Weights of a small image classifier: widths [192, 384, 768].
Rows from block 5, named by matrix and row number. Rows with one number belong to one channel. Each number is 128 + 24 x the weight over the matrix's rms, rounded and kept within 0 to 255. All counts start at 0. Numbers have three digits each.
# convs1: grouped (4 groups) 3x3 conv (model.blocks.5.convs.1.weight, 192x48x3x3), inputs within the group 0-11, a 3x3 kernel for each
# convs2: expand pointwise conv (model.blocks.5.convs.2.weight, 384x192x1x1, transposed), outputs 0-127
convs1.58:161129134123148090131124137156146121098115152156170114142128093119140114117159114127133118131115104130121151087116104122137134129138138094102122108070153101088164133141170097084148152135112106114131134145130125096119104127109140112145095070139158213177120101136133124116146114128091139140142134142159117141144115077116157098
convs2.58:130138141101082135113111094111125159147146135106152121163183115133088144106137117126102154147149145150140140104153131161122125097138147126166101129097183101127136129135108088145196149134127167129112104144119093158130130167150105152172138103128096119163134111095126105156097137132128098188125177137145119115139181119108150138130085147149114111157144135154135085132138074145128103106141
convs1.59:131131164150160168117119091106121114108118126156117128095126129126106143130078139093119102137123178147190176096133119114108128130128152131184126121099096105104089151107107123107109109111134122164134137145137143147164121123128122163138156154119126114109144099116137129134139143176119113132079079145072106140114115178150100159
convs2.59:143126141124163163144131101086117125108113135175108101142131118155142145114127165205147120115132073138152131143146128162106150099152125121095127135117158105211153110126137135153140127108125169124123133098090159127108105120126117137146131177073135171110156080150151126101069157107163102160137162123129136101096099173185186161124118127097150092178118185133086122071128093127126105108134
convs1.60:169157140153140062130120055114125128133102105137134149165145124159142102175125126127123115117142163102097122108112193096124213095153162156112123132126147167142104127100109155079128163099152136131110094126171132080132139117149122111138157123076119105138100114120150152140148140130119141142133140167173113120120132105100129108
convs2.60:121115113176154133123099141131125089102096097099163140091100140116132097149112163136132115114106134108102103123128101132153120153110098107119101153092150130074159127097129159095134135144080102130121129083171112120112110146119132158142096121134138150160120123130113109100117070121140134155143126141136123131129174104102126143128088139090114082094133135089153155138145060141130102121148
convs1.61:134182126139136142124139112120093110128138117140129158169099162147095111123106103108111092134108154150157150120131075138108121165193145102111157108093121116125106126116165167108148092084107124138113149146157156174158119142155093132163091149140139134140139146148125116104131156151184116099115116078170064138122085110111110134
convs2.61:134151146139147141120133112131130140152124119116137151115116109139132138157127116116161164126130083141117120128082100135086161141088109156105099131148099162157132116119121080129135113128082135160110136118135111083055146096149097111121136149158122156115135122119128116107134151106143134093162102146101077152159135122162183116135107116116099103121075136121130110169106122086153087112138
convs1.62:154133103143120106104118102111090091119112101136120142108102119110126101122121123153150126143113133123139111131164140148130145126143121114146112127115129158135106137116112092121099094067089140122159129124126075128124161138143121107100106106104121129085114118100140144113095100107107124116132104141101113167115107141121132146
convs2.62:184130142141160133174135142118128116109148157140118120169156128125130113123101119104137125138101119126128125122105136115155162102135167154178117166121113146157154156096153134131107122112111160152147148167105156164149146180139118131122072153117158189139126136113124131117127108159165128126131116095165115111114140113153125120167131141119140103165123097086084124117112140135180107108095
convs1.63:131151108102132112143108135116133128190118102143141130103145117120114138140114117085139138102137172100127101135101136136143091117175128064122098131117108170113107111110142145150158134151128136120120123146111130143133135105140094168121155143145171174145093121116093119119123140117117128117151093109100134157139134161121112119
convs2.63:123089121127142073131156125126076141142139159141078123120154165137156166132157121127147140125127115099113135105110144089112129096090143193137107139142130087147100085123133157121067179142141126107135103099136138108147128127123106107133149156109124154162120137106099137156114083141128116100168100134142134124127095107086176145114111174136163110149148142203124133147136137099123106169089
convs1.64:141112195130160135190158149078124130101097141114148158126137143124144114144126139147127135120105136123154153126108089102098103114107106154192128071157120068127128112085130158108113119106140141106112121104085143130135137103128106113096165110114095113093146125077146137140161101160186135137119166145140126132108134146130145143
convs2.64:140147136168122128162094119099142137119136160148109172125116108150186152154136140159099132155148135127122160153186163125135098091102138154130153165106119115155123146153150190126157139126140139104119121096138159138136143144120126145133154115161082125106132126129126145113122143144135095156129157134102119132157146162102149133182113108137145125146064160091128123120146123157130111145147
convs1.65:084095104110110114110195145143147104150115077144154153124116127105148091117119143109118137109187145101094142117085155110093144100150109126107130117085169133122136143152127146090132143161118126098136119134168108153137104108112125086118113170136131154090154171155140096106120132127137114158130119110115111097109192084078119138
convs2.65:130138122119105110110147131083138105127119096135119106145141115132117087160133130108113103129089160127139133109115136152117109132129072085131125076096149138092120102106141130101139126108096144138135132141157141141163113124150171114128109103132136125138156080125151128160151171127100106134121143096115132132131098102104084093124135100112115121107128113146151104102175120132162137152093
convs1.66:118134119113136148126166145135123123113094120143133164117091129150124114097146100139192153202154106109115114134154132122108128125117136089080137131172097127176167088101110077114092091128115121171164149161116128135127136127125105120087107138170099124138114125141106132124105145103133102133118131133152086148229114095168131116
convs2.66:130143115150174125092106114114128136105090123126095146142158106148168107106145133119109080079145136127102130108125113132170136110137177112173136107129130128145112136141125150113140129138132137111165116109162141124099113131128156117131137085154161126132144127108167173113192139136127183106115132102141142172101128135131114143174138123099132139133129108129152146158113152093128119113115
convs1.67:138134186116187165139113099110179141113095131103139090146172149125114133110114107126168204104095193107139133138079086134120163149129121126129110166156101138135110119153131113085105117093092112109154135141138130106151105096129122165135141124162116125130116128104123117092138123157097138105102146105150212152181094152129119146
convs2.67:139114138160170098153121161093120166086133139141142133128132126124101135101145114138149116140090101137158120130141107143126132119153145117113139135133120129132129142135131160180155115133146173119109140099116114146124085133133144134154132152115137135107155136118104123104079133102138104118165093133109109123134141111124124100085109152159116144151119109165101163151167149074097108131096
convs1.68:117122122153150117166124143129125106135119124141125134175104104149125078131143124184117151157131127107127160112094140124095146104154133168155135153121142114108109107115108131090114147100125183155108144112109131104163106121073125117131136146138124134123102124135126128118134127143129109159146097141191114115166135107118118119
convs2.68:117096111147089116119132147130100124132116112127107141096129121115134104116117151103146105107163078109144144134102098143097147108067104152119161113125071133117083148092158160145079136124085094126129161157140103144113112163135168144073177071110104128128146146137128132205147128111120153100113107131125074132117145109146117112150117111093097108156156124125150124152117119101112124126131
convs1.69:123122147143145147110128136141134162102111118116126159123165113119123141100118117106173147090104139106098114142116123105090093122081093115129086172099127127115121107130152125109153111103137130148132116084106117081114142117111094114118115111147146144133099105110146147127139137114163164150131152115098147161101135159105146143
convs2.69:126142090138117160162109154098120119126164142101137186172109139161137124131134140125109106145119181100117121125126148135097120110164127161167166198141117116156151131114105136120123077134210115121137140166115154150117164131144132135092154138120155129115116125127098126134106099152100158090122131159138136119116109119140132129133102177171130129178089104151133124113121132130136149119135
convs1.70:132139138073123132101143119126130125203091137115116138157130135090146110097143159180123122159114132088095163140167111172119116090151140095096106095124157111130126139141108195104116143114140131173125130107093125123142126160133128185126133118085115097110141120122114137122090127104110115122101119157164138159093144137116085145
convs2.70:109148069106116127138084101106131135151117110147142108153133115134139159132106167151141119116137134116128144149110118100129121112095117131207123160121116112121106127172114189120152092112140144165091133127123136094152084135116137128107142086123111138120072158103113111100132117176152148107136118103144144162142120119115148139121104132144189118137119107114145152100094126088128176148128
convs1.71:176156186159064062142082071131110077130108141117159177118111144133158127120144111132154130121128074164131108118151125089146136117167156114122123110105107101179110134089120107140143086144166103124137126103134089131128144142161161113154124081145141178136092143079148101130135145133124122145137117140169126145126114112127127154
convs2.71:133127099137122165165181160086112126130094161125095157120153173137123108171116127100130112103123136137098122132144077124113138108092109114153159130103125169115130174106091141147077101137135077125111136135126145121144118098173104162169122144126154133139116140137140132147148161134134104132157151115145135087127137141148060096142150109138130097116124120125118114136127120105206134117152
convs1.72:083117205120150183094084169107082134113125103133178125138129123112117136121096138094129104085097136080150090138158177106143085105184112135121134133091146155146161160155140136120144112145144125100151115115147123160170089112184115156151086101195111083110136108111134170155104139126122142145135152105117142156097131171065103114
convs2.72:162094155167152097127115101157116117137097129168112104131118113128121108140163124120135147106114122151118138134120150171124172114155144135136122080119093111145119121151130102138133131117090141140120181096154203104124144107112104167114091090087088125126111156129130136131119127103137089159101111121129161135110150148150150121145176117124108129191115165125123101117105124104152186136136
convs1.73:169158163098135142086136118100109137105115169134115131109125111146144128145156119108125095109148117109138120101097125132095122177146100126117131126152119114129154095093101153135117203168139120127121121152142123125129191129183141143130119103138135121133110127125147159180098121106110153108138135109145145121129117126119087118
convs2.73:126103149123137121136118089115110087113147135155118144099164202166090158125143139160126149149157163155110112106142109104126166144130136142181089129107099124115157113119178090138090108162116116109150136108188169139113148193132173094100108131147141104113053115129090142098158142142172122150143128121122167109137088120126145119140130108153157141110129119126130169108139123151122191161112
convs1.74:160120140138106078144151079116116156097142133093149147140113101117109092148125110144073112130149139113159067123111129121096166106098141095126123096156139074152104103066151110121095146128128125140112102126133140130109130168146111136100122160112123136119140160131113148086106129127112105112161095098125121139145158128137139126
convs2.74:135093112157115138156125113121169145137110095111134105079129144164127091126130070090110142137120099115118134141149132111108119095137098132132139117125106123127106140138135111161109122151104125098080151139097103120086112106116154121141096163125127098136126140134088127123125094134088134115115102122125149124095125118151111116140143135123128104138126117162100083122155135103151091115174
convs1.75:112151152087140170115100170127108099149133091155161111142138124140136103088093108139156173087113127107113133092068114149097088127179093181180186120106138113106074165111118211142108120167142138095139125138136137133121122089095109131167150143197114103118118150111108148153185158146142121124079086113101136106130140116108127166
convs2.75:124098144116149140103127162140140128198104137168117123117165143123138113188078102095137102144150132174111104134141065151153137135171110119108117110084131141186111084111157159117165101174149159154175143110129131132144126124154114088135138159156139097132102081157183129160148154100174107098101103158144106129081121163071126147128180064119142150122086112126139142116129105140125181169150
convs1.76:137112126132099106140154110143156106117103108129152100109110123107138105150144121134125104130127110130115136100131125118091133128170130107127130128126090116112120117127124133152159157142147139122160124116143173126177103103138123124155148095154179225185127103114139117107112117124157087127122092100127130121133139123100155126
convs2.76:105172131121093107113107142075108127124109140081134149124066121131161147135094129140095158153159142134117127109096103111100138150139134124104127146072125151122160145149111171092169087125157142082121137092130131082151067163164099116097133160118119150128113121139121132137132146123155150148155151163145120107137182148124104128152130129136160109109139149137147137099104089158136099164153
convs1.77:150139128132117108160127089120150115139142157137151162103098148106104152112140137101104096127097097133090140129166123100147155093075146148129127141124103137126105090096106126208217156203176108131079146117083123098112129155118126119140140145111121121133118134132153159155107109126112158142158173136137143147116076155095131109
convs2.77:140153141148102127120151118146097162172122138143103120147129170152163152144125142154163152135104091128177147146165096123117135141169126165114127124108080135112143120107143143099105138167110127114118127122121125160166106136120133099150145133161076155108139126104127125153118087124108106104114110153171170141151126104153116116148139149100145137156119097113108134107119152151136135136123
convs1.78:108122133111128124145160112117125129123167090115158111118117106128106135163116123159159119153146102125127100132134161135108160113096118150129085157113113145095129108145123090117125111101101083112136170117112171137070083110122116132093168135080135148101079157082092131110135142133132157135140113102146148130157135120151153117
convs2.78:163114170111150109096098128135137141147147106121133121154163119123166124127140130094160111173092204107143110137123131129129137170081121103127124118123086120106110072102111025145125138115131124120113058135111093108160093135122182095175140131150120091077118115147100096113097108152099163193142137157104171135130137139118108134123133127140148147106136114157132138119115070115119155113088
convs1.79:108162138097184132074169089099156138118114130140109148085140131116121129134153157112096117116139110164125127146116117134096073142114073110155132095172118156127109147127091146107122145112126143121146138161134126156097101111100100144120062114101125102129152121108154144142112101117143141120128160106121141134130094103145100134
convs2.79:129120060152154094113142138147123178083127181167133104124117128145149141124099089141091115183176138137111110130126137130113089155112141112105131155125131101126147125159125139144131116179153101123138094097115142109131170151134153115098108138171112143097133124128090122139122118113135122121132129124122164100130128147136156118152127117144103154111087123122161138125116112147163131160167
convs1.80:123097116113114086161140173192152194140111135085081111110110114123143116111130112122134129141141121164149148177133153097107122091111124106105102125101133169150124140122144112113110082113117135155115134130112155156158142123136128123091169117153150127154122136132139138130072084098100122096129106151131158134135142121089124099
convs2.80:098102142101134127095147150193148136130125125106128093115119122152138108122187110118104110136122130146152158153093133164122090159120097129062140080162152121119156100167133160110179151114133090103074112102166165123114121142122096102115140145078159087142105157087103094157119126143105122158088123142131092107127108126129142105110125121145151143115135156119177087083145123146113106107112
convs1.81:132125173147137128124141102119096089109146136127134155111142162099187121125176143107079115130102129151155154109107109127116139126149131105123133101116148129116167105131114123160124096111103120115152141164156091134143147121177174148114126133075138113137113140139115126120165101120122128103143124122155119108155135073126125082
convs2.81:143121159174100199129125133117105125086127122115097108133139108123104165136117098151097121148134108132140149139114115151115086122118106132105140135121142110142129078107136108162108152131110156125126140131177139101145102126084150130093131143076090208145205125131123119081122120137155135089108181114121122100145114100151148096109136127134090100163144131141117136136121097132104109102099
convs1.82:157116133131085136128109139149134140143159130135102146129158134165207121140097131110091140131084144097133105131114098125111111121109150116103118107160151055099120204168058186186082167100168116091114097097138105134113125119108095086153114148147132169133111122084113078121190157091196153126141078123148105149155171125146128145
convs2.82:132154118133115135106117110150142159146126114107155102149155150116147121134139135108122173144056138085085099128146153150115122118157111151120119085150131121119117139161117142095142139133152157147141131099114089102087118099112147130154133111148101108151087092096081129102142144104138122137149152127129110124117152116141124142145116117112109120117165113146130091183094122157097147122109
convs1.83:141105126130126161078084103105097120174106113205133123082131140104113154108138120100103110119142124097157142103130112145126139181118093117123147122133111130115115075122088134126125247162171120132124132138127144117129163140102139125156117126112100110107110131079137174147064099117097099115152144145184162158135120127088129129
convs2.83:137161104131164164099097105124163122129124076152153118155127136152118135098086109107167142121134128126099166121123102101113132142081098151111104164113153092120122140151091135172132126153111155140118116116127129160156154125090079170143095128142106185167142105100126125085125111141139157134157061112140123159175114139132147148116139139140127114137129173130084134158130175206120182076142
convs1.84:143128131122164143088118121166106158135114132106088124136093137130122120081136106120100096116140083168154138095135111097157101168167150109101109202103180169085145113098095110099102105137123130122135110162144161113099139099125148147147119091136141134168133113119114130164127095112115088124123161134154132134109151134108131113
convs2.84:105175098141145094070126151117133100108096183138115145192143141151118130135170142158092160118080119129126120127111144110074103131117147120135149098138135168145138132101076138123138130155115136167120095098162130162092100148152132140135118160108173136112125140146118159091134189136123104132103128169155123136174117116138122133124103108171084121111141154170130112088095103160107103163119
convs1.85:202197149203172155086106097130101111127127130164130126126144164118121143122099134181165136110110111129134141118103131096120125097126194112147138106104131152157128131131119137127114192109127133143158162140144115117134129169141191170153091082088091100101130109140173161132135112165140092108172144120154171151067116119105106101
convs2.85:146161139127115118135095106126080146140106118117147165104095143096099125113100131147129144114137110100149097104099141113068174104122141109071087170083130131109144115109081129206102113116082125152093161101156142139127162153111089161134151142139125106142110103088115101128117118114157095177157141107145132135114127107118122138118094113133071131113096141110127143111126137115124150114141
convs1.86:138097105174169123188165162148226174114116147119088114124140127097152136126091148152175181146138157100096082089127121110120121118111118084088111106130125155153132116132145114095112116114093147115150148134124144141151138082105158109117176164173090109140119106123125116121105109129142118137148159139160165185117134158093096114
convs2.86:179135098108110093069119124175143114124131136130162107134117136179164111122160128120115112136113103091111139136128108124133123157134105136096132154111128095091145116124131170111155091114113142077101113090112114107115139158155145132097122130134167104118123146115120124160083115110103109099161112121136122127099135111116093121109118103159131097106134178151189123151118112151126156136106
convs1.87:116148107122117104182144125183136107179121141096135101132112117144132142127095126128115117142155101121140096182158169154139119096131119098158098107141111110133125165137143114118120084118106118104138124162131115088078161181181095139103131101077106130088152154139150129141119091103091171136128123106153142130187117171126125123
convs2.87:158091125105105127117102121131123122160101119123133142109121145128161121131138152159076118090130140120093190119117123144082147150131138128158144079143104136140094129156153101148121147111101081159078114078155107092137076135138097133183130127153127137114127110103105132150120139125094119115107123121113097104119120142100143122096087157107174137131120083126171129085157134124093126117072
convs1.88:130171146155124142122141108080114133110172159126121133126109159090126142092110151202142141156155098107080121145110120150131114138104141136125126094116129118131165084116119111140146131144128162146169133115126126088106160178167169116108139095135072113125144191141110131146127170151116142127124111102149075091129109099130154167
convs2.88:122148102125108126093154148132086101113083167128137143148107137101107110132136092127105082111155147096092121141150160102179149113118128135213123181139128118133094102163139139116095124111117131122154163116122139105122117110135162079137119101133153145137103141122130125113127100124137178111158170129132130131152109108108091139115128128116133127159127093097154151125135100134110123087127
convs1.89:154140124123120166111131125093106099115188084149174154163163158144069139162100131136145126143112085129126102119098148103148119099120148130120137167177082104139076120125102144112128132158158098130145113114172118111115074107094077132144136123126131099115113110127112140152153135169142066171136113151105130110168103100194140120
convs2.89:128111113111152137132110129135120125111122092145108090124147121079132087142114177131128105125101106155170135147167114135137157144154121138116102128123139099110113078133118146115155140149123135041158089161137103153116128075111150123087111145177100083120132114142109116112150106144074166138108113094101139111129148116112101118193138114077104158113132081103098146135139130117148144139155
convs1.90:176170128187143116144065085117086147091113153136175165133113134124187137124192107142105124142115105173173119096105094086098139129156105166119120124109121108085136125125141114129157109157159118112144138117137154130132140162129196141139131083126144115151125116122148159120101157119096153120104159165130144120140147096117194106
convs2.90:156131105120113114124134145162130127078162139133131070135133111121114102140119122062126116124163120130124158125084089088128171110133128113118121141096154130120098121111114097129130128118127093119165115151107114108096083086134144113086127131161111137117142123168128129112141136136153154178105135168144138128174142127153133096090114113090142111104148156119149117154144148111103145102144
convs1.91:175131111140112110124123110108172133114091123133092105133140085126141131130132126077102113159132121165134106090126151094118155140157146103110126095201151109112113132129143121101177118118100113130144130155143121144113143157137103117125093132116120122118170115152136103114143090134139151142113127102093128086142117082153096122
convs2.91:143115078101097108106111166101127141117141127192130137166105121129138133079127172109146140144140127090128132139124145132124115129163125113163102109161152156080132144134131118120145150143139113112152111113101176121092147102121133125128104139116197144158108107113119134136109137113128111128135120098134166080061178140125164112169133117090142112112139129133130141155130144087149092159157
convs1.92:171156163130104105146087095117128112110112115126174147116118093137120128164108120130119139107114114130129084100125138118120175092138136114116144158114148147120139103090102158109178133165158087142149125129105106135079160149165123134085099108097118097115124134133140150157117079109156112106152146136122161110133143132165107111
convs2.92:168126144109122129120151113190118133169123100122102132125144187110125151148128130100178133138130123145114151156101150100116167170150117110137107131126104128094171115105109105146102104118127172128128132151126159150154149133143134137123127134112099137103153110131105109095109073123148140181124153126122144131115123112111150132124120108169103110095125156133117110122117075088142166155099
convs1.93:106136147081099143120114128101145113101148119086118129125134114140131135119110128162137134146089111130104127170122112142103080112144062180124118167123163118123107132081116097114098102109099137089098122108113134149113087120128074099153106084147110110099111108088128141143148126141119123123126123163112162147125140144121120152
convs2.93:112148114101105111096139129129134121128162171174123126148122073122152122119164140142134093109086110113147110129179119132147161131126159142140117095147168132142144141107135174090129098123174121135138131165179129126084117149133112114155138087134140121117120116102125113131156104136115168141117106146132130129163151118133107108140109150149140148121104115133119144087117146155103102114106
convs1.94:067083077124164120116086114066134117116138142136122160107119154078098115149127156180143123139098107093116117131091110130130126145116093120127096098161129135161116135106138100142121144117149139123114116111064124164090076103072111106102152142130108104102177172223097096097167128136131093119136128131123137131085108203135122160
convs2.94:161145087136117126146145151171146130188138168107092136127122107109115074124132118112150028105097143149112105124124146127147136116115127096147118129071130087152057153117123104109090119107126142084131159145124127081137113110123148108161137092124141117137110150120133171127115117112094098109059124102190137161106125112109109126120179104178116099121089101107099075104125086133135097139139
convs1.95:146135125107123102126100115122087126175123152128107138122135110153142121138144129112138133154168133121120124133117089173159120165106127123120114159126114143154111161128112138146129104121146143143132128130144136129100148140142076127125122113103146134125153131150130136139135159126116140159110120146092132121140120131104091128
convs2.95:121121147115159176120113119113133108101130099190151129104094110074156124153132104182114143140078146152135137134123120110131125125112118106121079115094124126173147074126126098133108220099130162165091103114174111133126094128120128158160142119108134189142183122107135145126133142136096101078102134141106110163114124164165118110116130118162105129196097144101112087140143110106137107107127
convs1.96:156110137141125136150151162121119133129132118133114127091106092127127112110150168143153136125135158104152152148105105144103113149113160119091110143093127113122170111099108116134136135150133121108116151114137107102169118137161105109128088109125127146130108121157120147126112120124117126145120149170123091123107106136143134159
convs2.96:147103117192139191133116192108134168078083137133155168160157161130104108168158159154169123130138122140092106078142191118146104135122119143120115127131108115128118113153110148111147109105104115146078106150160136117160091131121133136114139097103119094131076151120119111103144149183075099108130117130112127088127130135126155113134137145144111132102095141130140152100087101113104148115153
convs1.97:132103122112107085140153124076114100140076139135127201088153091104139142130121095109126120115097119111139113106142127122100141136077111117160146107176144105095145135130156138112096113145117103148176107139174152071170098127127161124146114169145134133094127102129116136104083153085070104137079157143116126124113102094118153113
convs2.97:126135129129143111170076120102171165151132083119104116154113119146105093127153096130163157169117103150175164154152152142122129123097152137166129115070114131138126146167144149105108128085173166126083146136124091179146116122138139149140118107106118141117154134150141128121143131103168141168108124117143186123111122156155090093129104117145177133144157173110131126122118117158133140110147
convs1.98:112132105118136116149166167133128134108123122129142144137143199112172174084155149135144181119139141136127133123088082133135115149177171097148166092139101094116106111110097130119095160130162078166139090115139108099110116108128137128106100114096141128190149101099130126137132132123127096160114119158083122121128099120113120122
convs2.98:133108092104154134140128151114113155157148116132156153085100162152121127185094126159154144126115130132124125134144163088111115143118151123104107075094179111130119101092146097140109121123129146118111122158146149126135147153139147100126136110094131132131132124119119123086141136126144149113159143122153164116122159099131115158109109136135121154132116173111095148100095134148177136107099
convs1.99:125103123134136129117141152157119138075127166086160134097115104124095079112112118149134123136082110169148128131103112081121194146141164110113124117125158108139095109113121145147137139127126116149155119101175116143114113127119149108126188132088160153128136090097200115107123118134099156160138130106129129152112131150112117135
convs2.99:160117104092155111120140121138131117098129124115141100132145144129152121129144132153128146101134137166106151104143131122111110099102179137143129099126142113110123143146107132111104131129170141107109116133139113139062144179110169133107168124112142133124132112119152126156118140100160124097162131155150147137146128128159083177119120138160110166169143054126131160091106135116128115080163
convs1.100:132129127118156109122152128138171161117140155069179165087124108154111146156092111142070106114141111184115062120140120100130115072134134095107114114151106113137105141115124127146129142131126089157159120114151101137128130133113103094120139088109169099110149106101198100119099096140096140135082101108121098088111157154108129120
convs2.100:118117089131155116152148099108123176140104135150156141125145096106132162144081127120142127125127106181118092136094136102112101100120165103091180119118124111098131153134099131109128172137099132121136044118109105125141124173124160095109121106150115131146112119124126129099128166128161099124126079090133113127136142111086120125140124122154141132104158097104129152150119130116077124104136
convs1.101:119138138104139123121152146073107088103118123126108134207182115169140161120096080126127165166100138116104123167123139106104123093110117144183177131121136094072116115104133143124122095144150115179155098144141115084120145168167152122103129088116125116169120110117118133128137125120114131121109123123143117149108117113128122158
convs2.101:116107157101095164148119113125066135130107129102070163123094105133128110146128126110131105122108139132108116111141143124147142173137130089123126123132095127083142174134131137088154160221119182099174098147107148140154111117142154127125115131115127145115128137146135113139125163101160147134151164126125162113134104091120177128141147111127121195123141143114101180107136096135100119120113
convs1.102:109147120099122123118140134105109107146131153086101120111123093136158116152136084126160110153209122130120084115073101129131150109139117112094142113140094139125127134156131119176122119143133119113127115161086097152126169120143150136132099082104167152083150153135090097093141118148149143152111156145116128113135153116133134129
convs2.102:136166132145112149134162143133131130154123105150137166144107107103128139107142102131127097120097087135121113096098148143119129140134125139098135138162134184159156164161130131152154106127112161103118139101124153114111125137120111156196138103112095130139111155118133131127136183150108124098134105142143158139149120142130154173156150124125106131100104136113160167117174149129113134098114
convs1.103:123109152116134182137135167158115059111118216051098214117141105126131130117097165113105137101153140088151132142116155127087108116134153107164130129160100151137158119161142125137153119151096097167127092140169089080187134140112123137075134132108118112131113163108100120120124134140123105153111147141130108172139096186103113143
convs2.103:174136113106165162131123105109150126067134143083130106132103133136122128117100086110134183112116151079118137112099127112108110128132127097132106130180117084147115130133104169122152093118147160164110146111146119097122128144138090125139058134170150102123123119107149126141147142125096140173152116111103119116131101099112145135156122146078117125115128163162111091128098142100072161142102
convs1.104:131128149128136101110130113150108128126133102085116075110108093102111102129136131148112078103111142112146104205227097192081052177090158099080103098097155086136112147080127136094134125140161093087093106134134075097114109095130125109163121106125156142116106117146107102143132104095112113099147130124136100115140103120128157164
convs2.104:101105118152135108121154182118155138114105150109130116173141139118129115160177107114123141156153116114106114119155116145129129126108100116160140141154099184117102095128126128132155155110103123146091107101096109162095125116149101173131118098134153160116126099122155158149188124161094120172134118129095109154143171140129157148113107110137123127109126078146150125135136172129115135083124
convs1.105:119148138118092137125094123154139159161255178140140122137101143116098109141122157152108112112081078138092100085157119074144114120108143127141124128168105099123118139099122121069135120079159146120129148156137110122135151168134120159126107133126128090118128137096147118121184166116152174089185123117116126125115153122149085139
convs2.105:130098109152107129156122149112161152131108131121168120156141146116126117118139095115121141152115137092144115148156116131130119113141155161093137124146136144148119203147107092102138125152129122149121135131142138119133109139159149098114116125145067127128136138096130140118108130110149119127133145108101061118135162127115124122152108097148140095151129134097141120142073116127134123123102
convs1.106:160156178106118088123098124115124090133124153130150146150110084143142122141159142151096113150154135105135135111107088150136145110129128111129124151132098139130122157189211093137117083111101110139094160118129114161145148146157149122158098124120151089109133122119087116124134140127103128124087092100169194159107103123083111069
convs2.106:126134099110147167118193122118107102095098189110146135115127132132147125144136166155131137160110183114116094115128106082147135157139149144136110110095133081115120163136103105134151108114118141110117125165149148138132084137131121127116156134132101151160159083116165112118131094129104134107147105140120129134073146137118105114125109137130155137117131123129128086149155132124148120143103
convs1.107:137127116105088104121126131107133129136129141092181142078089076166114104187175104111113096138107107166141119133139153155133054083116105116108128144131155166105150136105125118142091150147113096101132132116172143099188139105131155103150154141139133121100128115116090097078102106062110135097127142099096122124136150121125146110
convs2.107:142122133148120123171161128137120111102140129125117114143159118100099130121158127102143125156107145190122134165101144126207087130120155113142118153088147134117140094096137168083112140171088137095123150107132121139129130148102116152123113086137183136136125122087086115110079189130140137139129133132105169090110055139150139116124129118169130135092116153140142124125141142145112110120125
convs1.108:124133114128103129109141129120136105107136145119123127139150105173141101139094084102163138113142145132087114116074115125108136088148106131133162158147151174118170123087121102100116138144139113106146149150159128067151148154185167109117152115114119154146144106139084122065127152115133112118115121134116124102106122108151150137
convs2.108:150117145112113106168166166149127122173113129148113066137138095136099140132137133172120154116142157110155121074113145144139140147093124089136127117106129130170128128155130089169129093103084134149154103136117160120107130120128101154191116130109089128124141137144106141170116163174107097135129107078146137113097095125132172122114129112125164173127122128090108177108115127134143093123126
convs1.109:111118115130111133141123116143096123139131128131131137167158126178191127095103139147120158103157127132083115118096170116088115116091110154152144124142139099077108118137139121118123136134126155125133151156161102100139137130107158096127144103090109096121110140125160140098140146142091117127121090067118114109097115094136128118
convs2.109:059130180085129119123129089101154120125130112169132106110107135119163095135114129135140121117086132152115126132155111135141165141144136099191128130087137127112137144095154127134128150177085153122147117152140104161142100101103156102167140109128108098153096132174143148098124123129139110131109097123086110126098102122138150132133111152140119148103119155146146147167178111105141137153108
convs1.110:115141146100092133149144137091111080090111056154127143155112136132163123118093149086067114129090115130063146147090116093133068101093129134117148138160134167088128117133124107137136141140120136101146127157113172090112111117136144130119133127123142135121152125138102146149137108120144148147126096143122158094109108126125126125
convs2.110:155148122147127142164122123143113174122131102083154100095137137101141140172130089140104110125124133120167090140080134124164138158123137121144137111100081122135156135119120128120094118179108116167161110110159106165166110068132162153109138141090164127143099124175171105097090139125096138136125142156108168136133144144102122119132127157129154113111129169138136112158139152124131117132099
convs1.111:113135141127153126112141128161140170098121234148107120140165114130103118118130123119119111119142099131124119151080167157125155090117130143149109129140111141104149105121143121134080097133146141138127099126126147099152127117094148123114107105117137112118115115127087118088099125174079186118097105115096066160089132115092103142
convs2.111:111112117124144118152101108147086118144110113178120133133142111117079114104106092108080118115108111153131160120143101121084123114165108110127184162166139120145085174105127096138180134101141131131115096081100120112107135149125138173126101099115075161109140159161109117069130137112149146124093153101108144082110149107123086125162141086129188098079154097127146121172075135117149113118126
convs1.112:113117097145167148120122114130081092134052099188176136125113107126107117117158144124101165141176182118121086067111118140156117154129151147133117134087103132128090120139123152162151120147120135120094123062087179139134118112101116125134092096109113092171131101196112103101105128138147131168118131118142127131200153113128128127
convs2.112:143144119122155137150085151142155121134091122106113121081125141176155121094113148081126136157104150144122130126111157134094114109130131134063065112127107154130091132153150130153113118064132100137100115125106133113105122096110142124108087123108115107147124112125121135129177176132148102112119147117145148117099148165123111132119113139132139119086116123109125167142127156150142130142125
convs1.113:196165175130127123132123117084098116131128186082173155127137114126100077134105098123114104149104082121123087139095066159103173149139091129113124165129112108106108166159170124114128112111106120113126137115114107127142121151128113154123134146149107123116109130105118148093147116141103142147111116116143140188083126148135127140
convs2.113:120154119145088116115128134093072103079150132110127129178132089140127155130092133097118162115177128118066132149065077133119153079111122144103133121127135150118098160141126154127149130106167083124118102142146160149145103114128168103093125141152154148151090101094126095100105141143127093127130117132096122118148128149120127101129162107100102156157113106102106149162092138105178149162096
convs1.114:122099101143138164126104137126164098087168078117119093103068079095088140196174131093147113100124105111121095091091166092146142147124165168111143130128103184145112111091125148149167102110111152098119100151117135137104137116100155142131133153118119153142137161140100140117104120140128107126118116153113097134139125131115103119
convs2.114:156099117111112106129123154142133129126143105121137160129122140111121104186139130120113112124130115135143093109100147136148112141137138111076147143162119146121153188128122150124146106152112118110170143146164121114125088134143197158128113143094151123103136120130130137096115110128104119118100140104123126131150160136130134131130137122136102115120090094143137106116123141077139109134076